config.toml
encoder_kernel_size = 7
decoder_width = 192
decoder_head_dim = 32
orthogonalizer = "newton_schulz_5"
Rows from block 3 of the image encoder of a small image captioner, named by matrix and row number. Rows with one number belong to one neuron. Each number is 500 + 25 x the weight over its row's rms, rounded and kept within 0 to 999. All counts start at 0. Numbers have three digits each.
After each neuron's rows are labels from the 100 images, of 14976, where the neuron reaches its largest size: "patch colour" is the nearest of a few named colours to the mean colour under the peak. Only what is clearly more common there than usual is listed. The data: simulated grey scan slices of phantoms with and without marks. In brackets: how many of the 100.
# gate: MLP gate (encoder.blocks.3.mlp.gate.weight, 144x48), inputs 0-47
# fc1: MLP up (encoder.blocks.3.mlp.fc1.weight, 144x48), inputs 0-47
# fc2: MLP down (encoder.blocks.3.mlp.fc2.weight, 48x144, transposed), outputs 0-47

gate.100:475491486492499494520529483517508552521517501496479521542511535488506535451488510423498506505506520498496466531514511533492436510529488492483507
fc1.100:524518508474495490532473491485492472513482548454487515465504504492496489539519490510541487509467500497517446496518475488495556481434480510482477
fc2.100:452520505502483507519487511493466508475514496497499480488527481456559481520478504468502478534515508476508476511542502467477477550532467538514461
patch colour: black (89)

gate.116:540525483490523555503475475467497522501501527495503482496473524464515512474505462487476478506454513460529509455491487511524532529538504524486463
fc1.116:483447515552523514507428532518473489450478494509490517517490521515529507534488527536495487476508506533475488495519494498500453502491511531487479
fc2.116:481463476462495494523481454474484481512507486488467520548487502492492501515480458487454485503533485501472546474493540476526497459472482530486472
patch colour: black (94)

gate.27:467508492473534491541494474475500459492564480508499476535541528505504488490517500515471489506482532518544478495542497454482507478497541525514511
fc1.27:477470485483490518568479502503492469497542439474498469515529557488527510476491522519492497470482512515537480490496519483482495540513496527488484
fc2.27:502477506518472494497508514530456462526543493491480515495522527521499453474476484483483484500480535508485512497470443450536507479481495461510539
patch colour: grey (77)

gate.114:475463506523545477492519473447471479512506551523514555498460481511485528493505514500500481532497474451530505470469481480518489492502523497506521
fc1.114:522539526460471495457445493533549522498497493515511493526498504516493501470471478508528481490505535513485522469525507515465515471527462479540523
fc2.114:481502504483532463506518494514490444513475458532494527502479438483499498512491469479527442495537480534478532541520509472494507501503494505504472
patch colour: grey (98)

gate.24:465515440490496534525481499487475538510509541538490513476470473466536525525502494494477514477469463499490512494543511503513519484451526499516533
fc1.24:479495480518522498472497474468472444548523529472488526500517505457528504497527529451524500484485536494501536475524478499525478448512501486488503
fc2.24:520485490466481535474476535538513486504493532493460455486537468530519526500498495512532529502502487507564473470526489518531490477474505463501485
patch colour: grey (90)

gate.96:487534532501474467503509485471465549537515458460504497502531498481486544471513502546498509473526457481472488500516500482481539521513501507467526
fc1.96:469516512518505561539468503511472513489502481485537509504482486525532477502505504488502493498488523422501462514504514499529501459516464481472455
fc2.96:473485544512495514501496512540487509506465477494500465482477493544503523487517456462512492504497505518481541505520442501503567484523495448500501
patch colour: black (99)

gate.61:513526509467498523472469503508508464495473508480502479491528533466513523467521531466458483501484449509491521490503477515478513467519564501478545
fc1.61:516557480507519478473469530558505509522454514491510491512499539480504525494513515452485540497464490524480498464523515497505478502489552520477504
fc2.61:586544513507505531454544501479435508487521493510510477495482483518477504503493521485486490498506520515481483517509476477515497528488512545508473
patch colour: black (100)

gate.40:482482478511524520502501486516500492483537503491515535521467491468546520544486473497474496500473508476528511473496531544448513563526471507476517
fc1.40:495492522522570464492515479498492504478476513454502491498480493511474484509513453489525501522505568520487501503499450500511526477495560521511505
fc2.40:496459515517484522508457533500480502484544498521479513481483503490498504530447515517478475549494532496517560530465522496482485508481447485495523
patch colour: black (100)

gate.142:496515483500489472460489517494484502507499533528505480486501514466535460505516523483540495543445520526497492531483491509447459504551543489486507
fc1.142:524488509528493476484527459495512509497499560490521498517490513481498476502512519514527481506445476495539445521555482495456465488524535499514501
fc2.142:517503503520474531478518488519494442535546555519513476505518512440523482507474494523485528519531516518532496518466532505495513510461505480489480
patch colour: black (96)

gate.60:503501532502539465481476495527481471474490487473543478526500476508517493537493481529482532537471533505493545463484482542462489492547520481501502
fc1.60:505485481497523440519537534522513476480503454506529512528488492534496452543481467501507539531472488477504485463534518487463489479514501483507493
fc2.60:448537489471507534471485489483526486510503489525537502472536512469491523484457519519514497475519492540551472476472444482473498499507491527497493
patch colour: black (88)

gate.138:512510470500480512483480481480551436548543516488534500488485501487491496500522515493505506517537492492513495515515467507538547542472502486450522
fc1.138:528557500477485465520493498506534503557507468526497475494474487511508510536518486501507513491504485503505532456509499482450463555492523528538502
fc2.138:504503510529515464553483491520505475509542553480445514553480491531508530484518484459504519500481488490536502509492518523523524506459512485528496
patch colour: grey (98)

gate.37:528517466522507450506479477524508546493508512521451508489466501462508489533515479500510446462479472501532507487551511498533488501507512533528499
fc1.37:474459477492505521505493482495517495480491516451484490498518519481523521492512521511525456552438544462544521461485518512504512510524498526478474
fc2.37:488490474509507480510484486543493514479489513506534514469500520487504431559475472485516507513466547549526544517536498468496512502499502526503491
patch colour: black (92)

gate.38:470485471529518520495520506492493557478472469474492470511510493558507515481501509542452527484504498471531512519488532499509532507547523505454498
fc1.38:482475524555487506492468514535518479551547483518537528505495472467525518518520488480530494530528479518494493455534501492506517487496470532468499
fc2.38:505537520477472525483504500494478476467519481462527516478516524522456446501518493442462524464518505500529503488492498513494521521551470529497491
patch colour: grey (66)

gate.39:481478510503485499497475507492517547475516498510488518514502445533538539497497502532547530518514525482503535485516506443495531455543526476512491
fc1.39:459543505471503477465471514521471511497496527491512521497494492495505521497461537469465487546506455521529512499500527491506483447494481517466553
fc2.39:464529498504509488503487484501508506546513496500485529489504458517481486508491486490545541512521488480526490543443502542505496488521433503487446
patch colour: grey (88)

gate.21:493509491461548488495511466492490488476528485489487471537521521486500483506509544506489497481499535547497513446530453505451522476492494535536520
fc1.21:477497527455495522556482498485517493491463482518525490476520523462497489474555483493502497524490513542500470533477545474493515498546509488508541
fc2.21:496477487481463517490518492487451523472501476501519498536477548480500475476542528485476540503475520446529495485524472480520481528474505463520478
patch colour: black (97)

gate.125:501529486506550533488472500499495539471517505481502517456527488475494525491458543515545493489480530509503508522494502512523455449541480500505539
fc1.125:512498512486500467497520502501482487546471461483495500546496477519534522521506467501463494465494458487477502470548530508458524558497518512508531
fc2.125:512520536464541467503463509545463487510503494508498487512527513488527525517473440524468498515494486484483518504486508460508524544533515515468539
patch colour: black (100)

gate.30:466512476502543491492499471472436504520510491525532489463522518491495517534495507496494530499529522512435487533506497495483453549523505522487515
fc1.30:476526481545483469485502496491474521521524460531524495447537532497478474521503538463505502486524509525468514508523529469528494552476480499484497
fc2.30:501484473483518461505508520544536505530494511467511503560504503534493480500495482514536507487510504534487532488495499476495511449437532548478502
patch colour: grey (94)

gate.95:482508494500530520523482443480479473463490530521510539502474507489516502467530479518485527491526492521476478506491456465472535529479542503551508
fc1.95:523527519458513463452513501485498489487449498492513497517494503475492497539549496487544497561489484475514524488485473508495515515489478503437522
fc2.95:490458509504516544513498458460502462476474520507481533448501479519491466516477481502508518480525457492483452496502508517541503509485480556494494
patch colour: black (93)